From a checkpoint of a small segmentation model.
Model: 64-pixel images, activation swiglu, patch size [8, 8], layers 12, width 256.
Training: muon at rate 0.002, 9400 steps, batches of 256.
Data: 195000 training examples, 12.3 epochs.
Rows from block 3, named by matrix and row number. Rows with one number belong to one neuron. Each number is 128 + 24 x the weight over its row's rms, rounded and kept within 0 to 255. All counts start at 0. After the name is the row's rms in percent of the matrix's.
# gate: MLP gate (model.blocks.3.mlp.gate.weight, 768x256), inputs 0-127
# fc1: MLP up (model.blocks.3.mlp.fc1.weight, 768x256), inputs 0-127
# fc2: MLP down (model.blocks.3.mlp.fc2.weight, 256x768, transposed), outputs 0-127
gate.145 137 [109 121 139  97 147 105 128 124 135 114 128 109 109 142  89 154 122 117 106 126 124 157 142 136 100 175 156 110 138 114 137 180 142 137 147 164  95 101 109 191 131 126 139 137 135 150  89 101 137 141  88 134 150  95 173 108 127 132 136 117  84 104 122 149 151 107 136 115 128 106 117 142  85  90 129 146 131 101 153 143 133 130 144 110 147 139  92 115 115 100 142 151  97 133  92 111 142 136  93 188 141 148 158 157 113 140 105 131 120 125 133 147 134 130 167 121 104 117 122 101 102 151 155 156 142  78 144 113]
gate.146 092 [ 91  98 162 139 112 114 108 143 125 122 166 139 152  82 100 152 108 155 172 158 117 117 127 118 103 170 142 109 144 147 153 121 159 134 155 163 128  83 129 141 121 129 127 109 130  85 179 100  72 107  88 114 138 121 126 128 129  96  97 171  99 116 119 116 140 143 148 133 182 159 145 159 131 107 102 155 143 119  95 139 168 123 137 145 134 142  89 161 130 108 129 145 149  78 155 128 133 156  84 123 109 176 107 138 127 150 171  86 143 140 141 142 161 133 135 144 116 127 138 155 116 103  74 146  93 137 114 187]
gate.147 087 [117  91 162 155 118 138 146  86 118 134 123 134 112 119 164 100 144 134 177 169 140 157 104 119 145 107 120 137 120 132  98 123 134 157  90 148 144 150 154 132 194 114 138 122 154 139 172 146  90 111 131  99 192 122 110 167  71 131 127 123 165 168 167  82 152 111 110 121 135  95 102 140 140 166 162 124 145 140 134  99 151 116  98  86 135 149 116 116 164 109 132 125 141 147 129 130 108  75 137 125 111 139 143 147 136 115 133  77 119 133 111 122 108 141 148 105 152 101 127 140 114 122 150 140 124 127 121 115]
gate.148 106 [ 98 112 110 147  84 134 132 115  80 142 143 179 134  97 119  91 147 155 129 168 141 141  66 113 148 103 126 144 126 112  60 155  93 119 117 120 150 140 130 106 145 139 120 122 117 105  66 148 132 107 109  89  72 134 155 167  88  90 120 115 128  98 116 151 142 129 136 165 106 185 127 156 120 131 143  84 136 119 111 103 146 137 143 134 120 124 163 146 117 102 114 159 121 145 131 110 146 164 123 119 111 118 121 135 135 172 152 152 113 174 152 118 145 107 167  97 143 124 115 123 111 128  90 133 143  98  93  99]
gate.149 109 [106 175 144 103 106  98 125 136 115  83  90 157 106 143 148 150 116 132 178 113  99 111 111 112 157 202 150 136 102 118 176 143 137 182  99 138 116 138 153 138 111 162  52 134 120 163 116 119 146 155 139 122 120 127 130 142 127 130 139  83 122 132 143 175 153 125  52 165 111 146 149 145 115 134 152 112 128 148 135 133 128 127 143 117  84 153  88 126 120 136  95  49 153 141 132 150 160 113 122 126 153 117 130 101 125 117 140 166  92  84 144 143 135 136 112 103 116 114 138  87 138 124 124 168 134 135 128 119]
gate.150 237 [128 119  77 133 160 120 120 107 150 150 130 103  97 163 104 130 101 141 105 166 100 141 104 118  73 109 143 131 127 116 121  98 160 132 119 125 145 122 117 116 115 164  95 138 115 122  67  93 117 116 117 153 136 138 144 131 141 153 129 149 121 132 131 107 126 156 128 117  92 147 155 145 132 118 116 131  96 118 146 166 194 140 137  65 146  96  82 129 139 116 180 144 139 120 146 198 167  97 119 107 136 113 122 115 149 101 114 134 116 110 151 159  95 133 110 128  97 125 176 131 142 121 118 135 121 115 140 148]
gate.151 046 [120 103 156 155 108 185 131 169 118 130 189 101 100 142 107 127 105  93 159 144 102 123 140 142 149 133 131 114 137  96 154 131 137 100 157 129  81 144 164  83 147 184 159 112 133 112 162 100 112 129 130 143 112 154 113 119 138 162 119 125 152 126 165 100 107 115 107  92  93 109 151 134 132 129 146 111 144 126 137 123 137 142 102 146 138 152 154 132 161 148 175 126 132 124 121 108 130 152 127 113 138 100 139 173 133  97  90  95  73  78  80 152 156 121 134 110 153 128 145 131 160 149 142  92 123 110  94 159]
gate.152 120 [141 125 127 131 138 118 145 160 128 156 183 162 119 138  99 149 132 131 130 149 127 105 110  90 133 169 118  83 133 148 136 154 140 128 102 146 120 171 103 128 170 124 146 123 106 150 138 150 170 147 134 171 104 161 101 109 127 125 102 150 126 143 165  91 139 139 118 159 106  94 122 106 100 141 106 110 129 138 134 126  94 116 134 127 113 108 119 112 137  93 117 106 144 136 100 112 145 136 135 112 129 177 135 141 107 178 149 126 132 155  86 134  95 132 107 166 144 153 117 140 143 104 141 166 126  84  62 138]
fc1.145 145 [147  99 122 129 153 135 149 116 125 128 110  90 138 119  78 146 126 151 129 109 142 136 160 123 112 164 168 107 137 125 111 190 120 140 134 175 109 117 120 184 153 127 128 105 131 117 146 122 115 138  86 124 138 106 168 126  93  76 139 107 107 109 131 136 140 102 161 140 136 140 116 144  84  90 131 125 137 108  94  87 104 116 110 144 134 128 116 123 148 105 147 143 134 121  84 140 146 143 122 189 122 152 202 146 134 166  99 143 137 136 148 194 171 143 140 124 104 136 134 100 113 135 159 151 171  82 148  99]
fc1.146 095 [141 146 102 107 130 146 126 109 122 129  97 120 100 190 145 118 138 101 116 108 117 114 115 126 171  75  84 137 100 105  85 121 111 105 133 135 113 158 128 117 115 108 150  98 124 163  83 144 193 157 152 139 124 130 120 136 120 119 119 101 140 138 113 116 114  98  97 117 101  93 101  95  87 125 145 105 103 121 170  98 102 114 135 103 113 110 175  97  86 136 147 110 112 157 127 104 109 118 157 100 174  93 149 113 135  98 102 181 116 103 124 120 138  94 125 109 146 136 122  93 128 158 173 114 142 124 168  78]
fc1.147 093 [122 108 170 139 116 170 119 123 112 119  95 139  85 150 147 110 146 111 145 141 173 174 124  97 150 142 120 116 116 147 119 139 141 136 100 137 147 149 163 132 153 121 136 125 124 145 127 123 139 119 112 102 182 131 125 138 111 136 127  77  96 159 180  71 132  89 131 109 133 110  75 107 133 148 181 134 141 119 127  60 129 117 123  95 114 126 127 125 118 121 148 132 132 153 135 104 103  53 138 127  94 170 161 166 108 123 132  90 162 150 112 113  96 117 123 141 143 130  91 115 185 131 101 131 103 109 130 111]
fc1.148 104 [146 103 139 145 193 101 147 137 137 121 153  80 145  92 116 133 118 102 173 123 121 122 177 131 124 144 118 128 126 136 139  98 149 165 125 113  90 123 123  79 138 126 102 150 125 151 183  99 127 143 170 143 177 123 122 106 154 127 121 119  91 178 135 122 105 127 136 101 162  84 102 103 164 122 141 131 144 109 135 154 140 133 108 111 133 125  93 136  95 130 127 103 134  99 131 111 136 137 124 145 167 132 155  98 137  99 136 110 136  93 111 135 148 125  68 136 112 165 101 129 148 162 151 113 141 135 140 156]
fc1.149 101 [141  94 113 151 161 148 125 117 123 162 162 117 148 117 115 121 144 133  95 151 150 148 145 126  75  73 117 130 131 141  93 104 136  82 151  99 125 146  99 111 136 105 184 125 122  79 142 139 128  96 135 146 147 119 103  70 132 128 126 169 137 113 113  86 111 132 204  96 135 118 124  88 133 106  99 165 167 119 107 112 133 147 107 143 167 124 180 157 124 131 172 194  89 131 109  85  91 134 145 125 133 142 123 150 141 130 117  86 145 173 113 128 127 105 151 150 148 156 105 166 137 139 115  96 105 129 124 126]
fc1.150 190 [130 121  80 119 152 136 130 125 122 169 122  87 118 167 110 128 133 123 113 144 118 157 100 126  73 104 137 149 134 126 119  94 140 116 119 118 130 112 124 121 113 168 109 150 127 124  75 100 119 135 152 148 137 143 141 152 147 161 137 154 110 145 124  87 125 170 123 128  85 138 166 118 134 119 117 144 102 123 171 158 199 136 111  71 142  94 110 133 141 120 166 157 119 116 126 167 146  99 106  98 154 100 138 125 147  90 121 128 113 108 174 167  85 125 106 125  95 139 184 112 151 126 107 124 102 144 124 155]
fc1.151 042 [139 103 157 150 107 184 134 125 111 113 178 135 103 170 120 137  85 132 170 151 107 120 148 118 137 145 147 146 152 148 154 102 131  86 142 145 105 141 164  89 114 169 210 134 141 121 151 122 139 142 115 150 159 134  73  95 140 125 126 134 137 109 136 130  99 108  85 101 108 106 123 161 169 107 119 127 148 108 145 106 113 145 106 147 156 145 129 139 179 118 177 123 132 118 128 112  99 109 133 150  96 125 112 173 130  99  81 142  85  95 105 122 141 122 126  97 136 135 146 112 179 132 114 113 151 164  76 162]
fc1.152 130 [124 117 131 124 119 108 126 106  99  97 111 148 104 111 163 104 153 158 127 119 126  94 144 150 103  96 124 150 127 109 142  89 113 143 155 102 138  67 143 133 100 112  89 115 138 108 103 134 103 106 141 143 178 128 148 166 141 126 134 103 105 125 114 134 127 143 118  64 137 161 113 141 110 101 112  96 158  96 128 109 148 146 162  95 122 148 118 145  82 151 113 138 138  84 150 157 153 115 119 147 122 134 142 105 115 144 108 154 128  91 170 124 125  87 152 149 132  92 130  95 126 154 117 124 129 145 178 132]
fc2.145 123 [108  69 129 145 110 138 122  96 143  96 121 113 119 112 113 139 132 114 112 136 101 125 127 166 144 113 122 146 144  84 155 104 133 128 108 112 152 163 158  72 102 149 148 115 151 141 126 154 140 135 153 116 157 137 130  93  92 142 126  91 150  95 126 108 121 125 113 114 139 155 113 144 154  88 147 108 159  95  93 167 133 119 173 145 110 162 143 127 139 138  97 113 120 123 166 127 137 133  98 134  44  95 112 107 127 125 137 102 116 116 157  73 122 115 167 138 156 116 162 147 136 126 135 100 145 130  93 123]
fc2.146 100 [116 152 147  99 119 142 114 103 144 102 139 123 140 109 129 166 107 175 156 142 148 136 167 187 131 104 179 103  90 118 159 130 160 121 124 155 117  90 117 143 122 101 114 104  93 139 104  99 123 114 108 127 141 100 154 115 103 124 146 156 109 128 108 155 173 145 156 123 186 175 130 127 117 146 167 162 150  76 100 105 130 130  78  94 147 118 133 122 152 123 116 142 106 109 150 127 128 125 121 144 149 196 125 140 162 147 120 131 136 122 122 145 144  95 122 133 128 123 135 113 158  99  96 170 130 143 134 154]
fc2.147 084 [145 154  90 110 137 144 121 124 148 144 150 123 136 139 128 112 100 100 151 143 113  93 151 176 110 123 136 152 127 134 150 131 137 129 157 157 120 114 113 121 127 149 100 142 135 125 126 151 121 154 139 128 112 136 132 136 140 152 153 126 135 140 127 175  90 139  88 170 117 121 123 148 143  87  89 154  94 152  87 189 155 197 143 140 103 162 104 115 157 130 125 120 131 137 149 121 141 150  89 140 202 144  96 105 134  92  86 186  92 134 134 158 178 135 133 118  57 158 133 142 120 132 123 124 141 142 170 163]
fc2.148 092 [112 142 143 140  46 139 142 153 149 160 114 113 169 124 119 131 116 113 121 144 154 145 100 104 132 115 159 109 135 127 105  92  89 106 156 149 119 101 125 107 147 128  98 144 118  90  85 137 121 155  99 108  69 132 127 181 128 105 131 105 121  96 141 113 109 156 153 127  97 136 128 148 121 152 148 115 132 117 129  83 118 117 138 139  90 119 188  97 131 134 102 137 100 143 130 111 147 166 101  73 147 155  97 160 131 145 143 150 125 148 148  96 119 101 168 151 164 132  91 125 131 105 108 131 134 148 142  86]
fc2.149 100 [153 154 179 125 128 148 116  89  79 128 137 147 137  94 125 114 152 131 128 118 174 114  99 165 148 142 144 143 123 131 141 160 130 173 136 146 159 114 132 139 131 131  77 171 119 148 138 129 143 149 142 122 125 192 127 152 152 164 160 118 145 148 143 167 141 139 155 165 118 128 113 146 121 140 105 124 177 166 100 152 101 132 114 131 103 119 112 155  83 131 147  73 139 104 134 167 124 150 154  85  68 149 138 116 135 149 117 115 104 110 128 126 110 161 131  58 108 136 132 119 128 130 135 148 123 106 125 135]
fc2.150 188 [123 135 176 152 134 142 111 175 123 100 130 135 157 129 162 141 140 162 143 109 136  91 140 128 125 159 158 114 155 139 128 151  83 146 116 113 147 141 111 118 118  96 141 105 145 144 150 142 170 166 161 133 107 160 110 126 113 120 154  78 133 133 123 161 104  81 140 145 113  89 133  88 126 102 167 106 130 105  91  88  76 129 149 163 142 163 150 146 131 120 103 106  81  96 130 127 122 173 123 156 102 142 109 184 112 165 152 144 155 106 107  88 141 127 149 111 158 132  88 152  88 141 164 112 150 129 146  98]
fc2.151 048 [190 122 158 105 145 165  95 146 112 103 148 109 125 140 118 149  72 124 119 101 100 151  69 116 152 113 108 175 151 125 133 118 128 151 128 166 119 161 149 124 136 145 109 132 110 124 118  78  98 115 150 111 176  61 121 134 126  86 143 124 115 132 129  85 129 109 159 150 104 143 140 138 120 116 111 171 115 127 118 180 128  96 153  99 114 118 147 143 103 118 119 110 136 123  94 156 137 101 170 141 116 131 132  86 152 160 146 187 134  88 160 136 134 150 116 129 138 111 110 129 103 113 136 109 126 132 162 132]
fc2.152 117 [146 138  95 117 125 134  66 132 149 140 155 119 114 138 145  82 132 118 154  87 143  80 147 140 147 114 141 120 127 155 109 150 148 100  74 120  68 140 114 153 138 134 126  92  79  60 167 134 140 157 133 117 146 140 137 116 161 117 135 202 135 114 136 108 102 151  97 167  61 127 118 125 174 133 162 169 151 156 175 150 133 115 134 146  98 103 131 139 118 166 145 122 121 125 161 177 140 124  96 128 166 117 134 140  76 152 137 143 123 134  97 125 111 140 107  98  84 124 182 121 132 113 156 128 112 107 139  75]